config.toml
tokenizer = "word"
encoder_wave_strides = [5, 4, 4, 2]
text_encoder_width = 128
lr = 0.0014
batch_size = 256
Rows from block 5 of the audio encoder of a small contrastive audio-text model, named by matrix and row number. Rows with one number within an expert belong to one neuron, the router's apart. Each number is 128 + 32 x the weight over its row's rms, rounded and kept within 0 to 255. All counts start at 0.
Before each expert's rows are labels from the 100 clips, of 14848, where the router gives the expert most weight on average: "lies over" is the class under the peak; "top examples" is what is common among them. Only what is clearly more common there than usual is listed. The data: Morse code for random letters and digits, with fading, noise and interfering tones. In brackets: how many of the 100.
# router: slot weights (encoder.blocks.5.mlp.router.weight, 32x160), inputs 0-159
# up: expert up (encoder.blocks.5.mlp.up, 32x80x160), inputs 0-159
# down: expert down (encoder.blocks.5.mlp.down, 32x160x80, transposed), outputs 0-159

# expert 7
lies over: the character "0" (75)
top examples: the character "0" (85); first character: 0 (73); speed: slow (60); the character "1" (28)
router.7 [118  85 110  95  87 132 111 125 140 103 124 132 132 137 105 130 131  98 128 144 148 120 140 114 180  83 113 102 115 134 159 134 129 128 115 137 123 100 145 112 105 100 129 107 123  99  86  85 169 149 119 116 127  72 123  94 115 121  52 103  88 111 105  85 136  97 109 139 141 160  81 164  90 129 145 150  97 132  80  83  91  96 129  76  91  76  85 132 116 133 116 112 155  76 146  67 112  50 116 125  75  60  88 128 184 120 120 138 176 147 100 122 106 126 160 163 179 114 154 141 118  92 117  90  29 111 152  47  84  63  87  90  81 117  94  92  98  98 116 119 155  94 102  84  62 108 107 115 115 114  82 130 153  71 131 116  48 115 100  95]
up.2 [156 155 116 113 143 156 169 168 110  63 111 161 159  78  83 137 137 170 143  91 107  72  86  49 135 118  84 131 107 104  95 131  84 164 141 214 131 116 196  94  91 155 153  92 160 170 145 144 135 166 159 118 124 128 119 127 149  76 158 115 203  92 143 106 126 121  97 199 116 126  67 168 134 127 140 179 136 175 147 152 161 121 116 145 107  99 126 215 159 145 111 148 155 165 142 158 194 115 140 147 111  98  67 112 123 150 117 112  73  70  89  73  89  93  84  73 119 122 101 105 139 114 115 167 124 125  99 110  78 150 172 172 104 144 135 143 109 118 137 166 139  89 134 156 133  96 136 135 150 116 162 104 150 125 145 163 162 119 168 109]
down.2 [112 120 144  96 106 156  89  95 164 190  99  80 147 102 113  95 124 111 171 152 164 155 174 156 172 145  98  59 176  82 171 145 148 154 125  51 170 126  91 146 126 138  90 150  79 112 139 135 113 109 129 215 133 125 144 147 164 175 102  98 123 128 100 145 151 160 153  66 145 164 177  99  94 100 129 105 165 139 121 111 132 113 114 101 145 171 119  89 104 130 122 134 118 127  36 100 113 103 161  83  73 117 141 122  99  98 118 155 131 116 156 150 180 196 139 145 178 163  79 169 163 166 127  95  83 145 149 168  94 115 106  43 158 151 120  79 170 156 140 119 133 119 160 124 106 146 125 105 102 173 129 133  58 137 124 114 109 161  83 114]
up.3 [109 113 135  91  84  84 119 123 167 168 106 115 131 130 166 119 138  91 131  76 139 128 102 137 144 107  95 125 113  98 165 139 167 114  79  93 190 110 147 112  85 166 107 140 150 113 116 100 131 188 113 127 128 126 160 126 139 108  23 139 107 111 125 132 157  85  76  99 156 132 118 173 129 187 126  70  97 171 127 112  82 156 147  58 104 107 143  92 124  94 152 139 129 178  81  68 132 128 132 104  77 103 144 122 147 134 123 122 185 106 147 137 180 100 133 105 183 155 125  87 162 106 106 102 114  98 158  83  83 136  89  65 142 121  16  49 130 162 127 141 164 113  86 149 145  90 106  64 105 119 135 132  98 156 143 116 123 148 109  69]
down.3 [135 153 144 166  85 177 127 147 109 162  97 148 133 144 141  82  69 121 131 137 117 141 108  53 173 154 116 112 184 131 128 137 134 135 120 155 139 168 147 118 161  98 166 132 138 111 173 150  62  59  86 157 131 106 131 107  94 188 181 131 126 145 144 118 187 101 145 150 153  65 133  73 167  78 100 183 103 137  93 106 167 127  75 121 169 104 117 134 191 168 147 162 189 153 131 117 114 151 156 185 134 155 156 143 105 120 170 106 143 125  80 122  96 150 162 136 145 140 162 171 179 170 205 138 158 160 108 138 188 199 161 172 124 161 145 133 182 156 133 157 159 119 137 142 144 131 139 113 136 168  99 137 180  91 128 125 174 169 169 156]

# expert 31
lies over: the character "5" (28)
top examples: speed: slow (78); the character "5" (44); first character: 5 (31); the character "4" (30)
router.31 [162  87 154 114  67 121  85 145 150  82  90 106 181 139 155  83 146  75 149 156 143 128 137 124 185 143 102  79 121 121 106 113 134 149 114 164 119 155 177 114 128 168 174 177 101  97 161  98 172 153 101 125 107  87 125 138 118 101  97 128  93 110 108 126  98  91  65 178 145 197  71 135 102 101 134 126  62 198  90 118 143  89 136 100  79  94  66 122 143 123 102 113 149  83 110 129  86  53  68 153  75 101 107 151 191 186 159 147 164 123 113 117 113 130 147  91 155 140 142 124 106 151 131 121  71 121 151 120 123 115 126 143  93 161  69 104 109 172 123 112 124  79 123 117  93  56 107  96 144 134 151 120 152  72 123 144  73 131 166 108]
up.1 [119 141 181 119  97  88 179 154  75  85 130 133 139 115 129  77 102 120  92 160 155 112 110 191 139 179 184  75 143 109 116 118 140 125  78 134  84 135 117 194 147 147  77 155  87  95 107 128  73  78 117 174  98 128 127 143  53  85 165 119 115 128 181 117  83 154 151 126 159 127 179  88 165 148  59 176 121 127 122 101 146 154 127 142 140 148 109 111 116 100 116 123 106 148 165 165 163 149 114 178 180 156 147 117 155 127 146 137 175 203 110 155 130 113  65 139  88 134 144 135 117  61 110 117 157 137 164 164 147 141  62 144  96 100 123 162 145 114 122  79 179  79 106 120 112 115 167 135 121 153 123 135 105 140 191 144 119  91  38 127]
down.1 [133 125 123 115  91 139 130 133 128 111  83  86  94 119 145 101 156  55  99  99 119 125  70 138 203  90  77 159  72 128  97 152 157 142 162 141 132 137  98 141 141  96 129 133  89 134 101 147 104 126 196 115 144 126 106 120  93  89 129  63 109 205 121 126 143  86 104 134 148 139  72 192 191  88 150 121  97  92 135 162  87  92 113 141 136 107 157 130 216  94  69 110 101 120 151 135 141  85 193 160 159 102  96 200 130 187  61 150 135 179  61 116 129 119 141 150  95 204 139 117 141 157 121 139 148 142 185 123 114 135 166 166 132 107  89 136 143 154 112 117 162 119 154 157 175 148 140 110 115 102 171 103 103 102 132 160 106 128 166 121]
up.2 [143  60 178 121 115 138 171 157 162  98 111 144 124 141 114 121 167 119 193 108 130 102 124  89 123  93  80 155 164 152 163 124 146 147 147 203 160 154 145  89  92 140 140 157 129  87 116 132 159 160 150 125 152 159 110 165 149 122 105 180  96 105 132 129 113 104 126 158 159 208  96 210 150 151 163 135 107 147  98  96 166 173 108  78 158  91 141 193 141 108 117 133 144 117 100 158 166 146 139 121  74  77 114 155 130 121 145 142  87  91 138 151 111 197 185 130 178 131 138  95 163 127 197 151 106 121 121 169 129 157 136  98  78 165  84 131 129 202 125 192  90 171 128 131 155 113 179 111 133 163 143 132 123 136 188 117 143 184 178  76]
down.2 [ 96 172  91 130 122  92 116 126 117 195 129 163  86  83 131 116 119 130  98 157 104 173 161 125 180 114 122 144 147 100  92 110 134 112 106  69 105 112 114 132 148  84  76 120 134 141  78 121 139 108  99 171  79  46 131 130 101 136 107  88 117 112 127 153 147 145 169  59 105  92 172  78 115 114 132 104 138  80 123 105 120  88 143 144 140 155 160  95  84 140 162 125 158 138  73  69  98  87 128 136 168 128 149 142  64 113  81  98 168 154 104 160 124  68 102 168 119 111 104 171 116 102  62 109 126 135 153  45  97  89 114 140 144 130 159  78 148 104 163 138 154  85  85  90  90 135  64 118 171 154 122 123 118 132  79 117  76  96  44 134]

# expert 1
lies over: the character "k" (29)
top examples: speed: medium (63); the character "x" (45); the character "k" (42); the character "q" (29)
router.1 [134  81 122  83 123 140 139 104 150  74 119 132 176 104 104 147 134 157 160  95 135 110 123  68  85  76 139 123 108 132 122 163 142 108  80 133  93 116 152  85  74 154 150 146 148 106 127 104 167 164 106 112 127 108 153  97 106  98 101 132 120 111  92  82 124  96 111 173 121 174  75 190  80 109 158 146 123 137  99 115 124 105 110  95 146  79  85 146 121  69 113 133 176  82 127  97 149  84 153  66  84  81  89 140 129  78 116 139 171 122 101  77 146 154 177 159 190 151 141 151 112  67 186 144  85  98 159  73 115  80 127  78 131 112 146  93  59 132  91 147 170 140 118 109  91 113 105 120  66  64 120  84 190  90 140 100 107 127 154  90]
up.3 [151  95 181 134  95 134 101 203 142 155  96 116 120 207 139 115  53 158 156 128  81 184 128 142 106  87 145 131 143 153 142 106 111 143 180 119  83 110  75  82 122  63  95 115 119 102 116 140  93  96 130 175 162  96 130 100  91 182  83 102  83 189 109 126 132 119 136 178 190 155  87  94  97  83 177 137 116  84 146 150 159 116 118 148 109 111 109 128 136  90 104 104 149 113 110  88 102 120 127 118  61 114 163 107 136 149 166 104 204 192 152 131 151 168 190 156 128 122 105 128 157 152 108 137 142 151 132 109 129  98 150 110 124  80 130 129 170  60 133 130 163 103 149  66 121  87 114 127 136 138 132 103 193 114 106  62 141 149 166 167]
down.3 [148 138 122  98 169 110 160  97 116  92 158 132 121 104 196 193 192 127 121  98  66 144 161 142 135 156  90 140 113  69 120 163 127 155 137 146 177 124 155 160 108 152 152 171  88 179 101 102 169 154 113  91 157  79 152 143 135 102  77 108 163 117 155 149 177  97  82  75 131 109  69 134 152 167 110  83 131  92 147 157 100 122 104 104 126 102 199  86 157 169 118 188 132 147  96 149 125  96 177  77 171 111  83 174  82 132 151 117 107  94 114 143 121 105  93 106 120 142 148 152 121  81 121 124 123 107  78 153 101 182 195 129 167 159  98  68 111 199 110 180 113 153 128 155 161 128 163 135 121 118 145 137  66 161 151 143  91 146 128  89]
up.4 [120 111 190 132 176 120  91 104 161 129 112  82 151 122  90 153 194 180 135 160 179 110 128  95  66 124 142 119 167 183 138 132  82 126  93 139 105 110 139  74 126 119 140 113 182 140 141  84 114 122 106 124 164 138  98 142 169 124 149 159 149  63 137 137  83 152  94 127 115 211 132 133 131 173 101 192 109 146 172  84 198 118 131 127 139 138 137 120  73 101 139 129 128 113 118 171 109  92 103 130 110 129  95  77 155  95 149 195 101 102 140  89 133 174  67  94 111 117 143 122  66 184 135 113  92 167  51 102 170 138 110 129 110 113 140 135  88 202 152  83  76 165 162 153  75 145 134 106 174 160 158 172 136 107 105 128 148 111 134 140]
down.4 [105 156 110 135 118 106 142 146  89 104 119 119  99  64 149 105  83  77 178  58 120 146 120 165 211 105  98 120  79  93  64 118 171 131 164 107 128 151 166 171 152 177  78 115  72 129 151 122 118 174 139 109 164  91  92 115 138 136  91 105 118 201 131 153 134 112 178  75 146  60 125 118 132  55 141  99 150 115 101 149  91 137 139 161 130 101 117 121 148 111 143 150 156 169 130  66 117 147 190 177 132 101 140 151  90 136 130  62 135 148 120 195 145  90 164 162 127 113 139 136 180 112 149 143 129  82 197  91  53 112 159 133 108 104 134 138 151  81 139 145 173 103  95  84 145  99 133 110  99 112 115 117 143 149 156 107  79 143  92 110]

# expert 2
lies over: the character "5" (34)
top examples: speed: fast (65); the character "5" (54); the character "h" (38); the character "4" (31)
router.2 [171 107 131  99  97 121 119  89 117  98 134 115 171 129 123  91 154 117 126 149 180 117 142 129 169 146 142  79 141 156 117 100 130 200 121 169 154 131 186 165  83 187 176 126 109 104 158  79 168 127  77 113  65  89 121 160 104 100 125 117 114  92 124 107 124 142  51 213 144 170  96 134  92 116 129 172 100 182  67 133 119 126 139  97  63 109  83 133 116 150 120 121 107  75 121 143  95  56  31 150  84 111  72 145 149 190 127 178 147 118 114 118 110 118 122 121 171 152 139 132  90 138 125  86  85 136  80 131 111 100 101 109  62 149 111  96 118 141 144 105 108 118 130 151  87  85  77 123 136 111 129 163 109 118 155 142 103  75 133  89]
up.3 [126 162 173 127  69  81 139 112 101 173 239 141 139 134 153 146 123 170 115 114 120 130 104 131 126 143 199 140 143 134 150  87  96 145  57 103 144 122 113 140  88 125  86  94 159  87 115 103  90 115 140 137 125 118 132  92  92 171 148  81 141  50 131 140  98  84 128  97 158 133 171 155 112 141 129 106 164 167 129 109  92 170  97 114 159 174 128  88  97  81 137 116  89 160 103 148 159 175 169 136 166 144 158 105 105 129 158 162 142 153 171 115 114 124  86 155 121  81  97  93 113  83 169  94 135 195  95 160 106 103  92  96 150 121 125 110  72  98  83 118  84  94 140 146 119  80  96 103  48 103 106 144 142 158 206  83 156 115 115 103]
down.3 [113 115 109  99  71 162 107 179  98 123 155  74 126 185 165  94 108 114 152 100  59 109  79 129 154  83  74 147 151 106  80  81 141 140 140 121 145 146 128 167 128 148 111 162 142  95 141 123 119 146 135  92  81 125 130  99  73  84 120 124 166 149 128 107  81 139 136 210 148 155 105 109  83  54 108 159  54 124  91  70 137  94  70 118  91 110 149 143 132 117 157 149 106 136 145  95 112 109  82 118 128  86 154 125 189 141  91  89 134 136  66  96 112 114 155 159 154 167 206 107 102 122 142 156  93 127 101 162 105 100 153 201 115 107 142 145 115  95 119 159 122 157 142 126 189 153 166 161 144 126 149 144  88  82 164 122  82 139 188 171]
up.4 [161  90 147 125  98  72 177 105 109  62 164 135 109 125 127 104 117 118 133  87 139  50  81  90  78 103 114 128 124 153 187 134 145 131 125 160 163 116 158 137 136 165 123 124 107 116 116 109  80 181 141 133 139 177  86 109 108  73 130 149 112 112 117  39 117 125 153 125 125 186 115 143 134 199  79 118 156 157 123 138 154 205  95 125  99  42  99 183 145 128 152 121  96 167 171 160 138 110 142  84  88 113 158 155 143 175 126 147 123 159 132 130 140 191 123 113 175 146 140 124 159 112 174 165 101  79 116 186  96 125 165 112 137 180  63 130 132 122 106 131 149 116 197 159 147 126 142 153  79 135 128 145 180 121 203 131 133 148 118  92]
down.4 [106 123  96 112 112 163  72 147 183 148  98 196 171 124 128  78 163 153  90 166 157 148 110 128 122 113  98 135 102 140  87 144  97 167 140 163  84 164  81 100 151  77 124 118 121 130 161 165 124 118 119 164 139 104 123 147 129 122 156 103 156 166 113 172 163 162 127 144 140 159 139 121 120  95 127 101 128 168 132 142 155  86 129 123 138 158 192 118 115 179 101  66 138 124 181  48  60 105 157 120 182 147  96  76 123  64  48 132  83 105  71 144  94  42  85 152 113 143 134 182 109 115 145 117 133 169 152 117 111 120  92 127 108 138 193 100  87 118 124  78 130  92  97  51 106 132 137 107 186  88 121 117 106 173 116 142 125  99 111 140]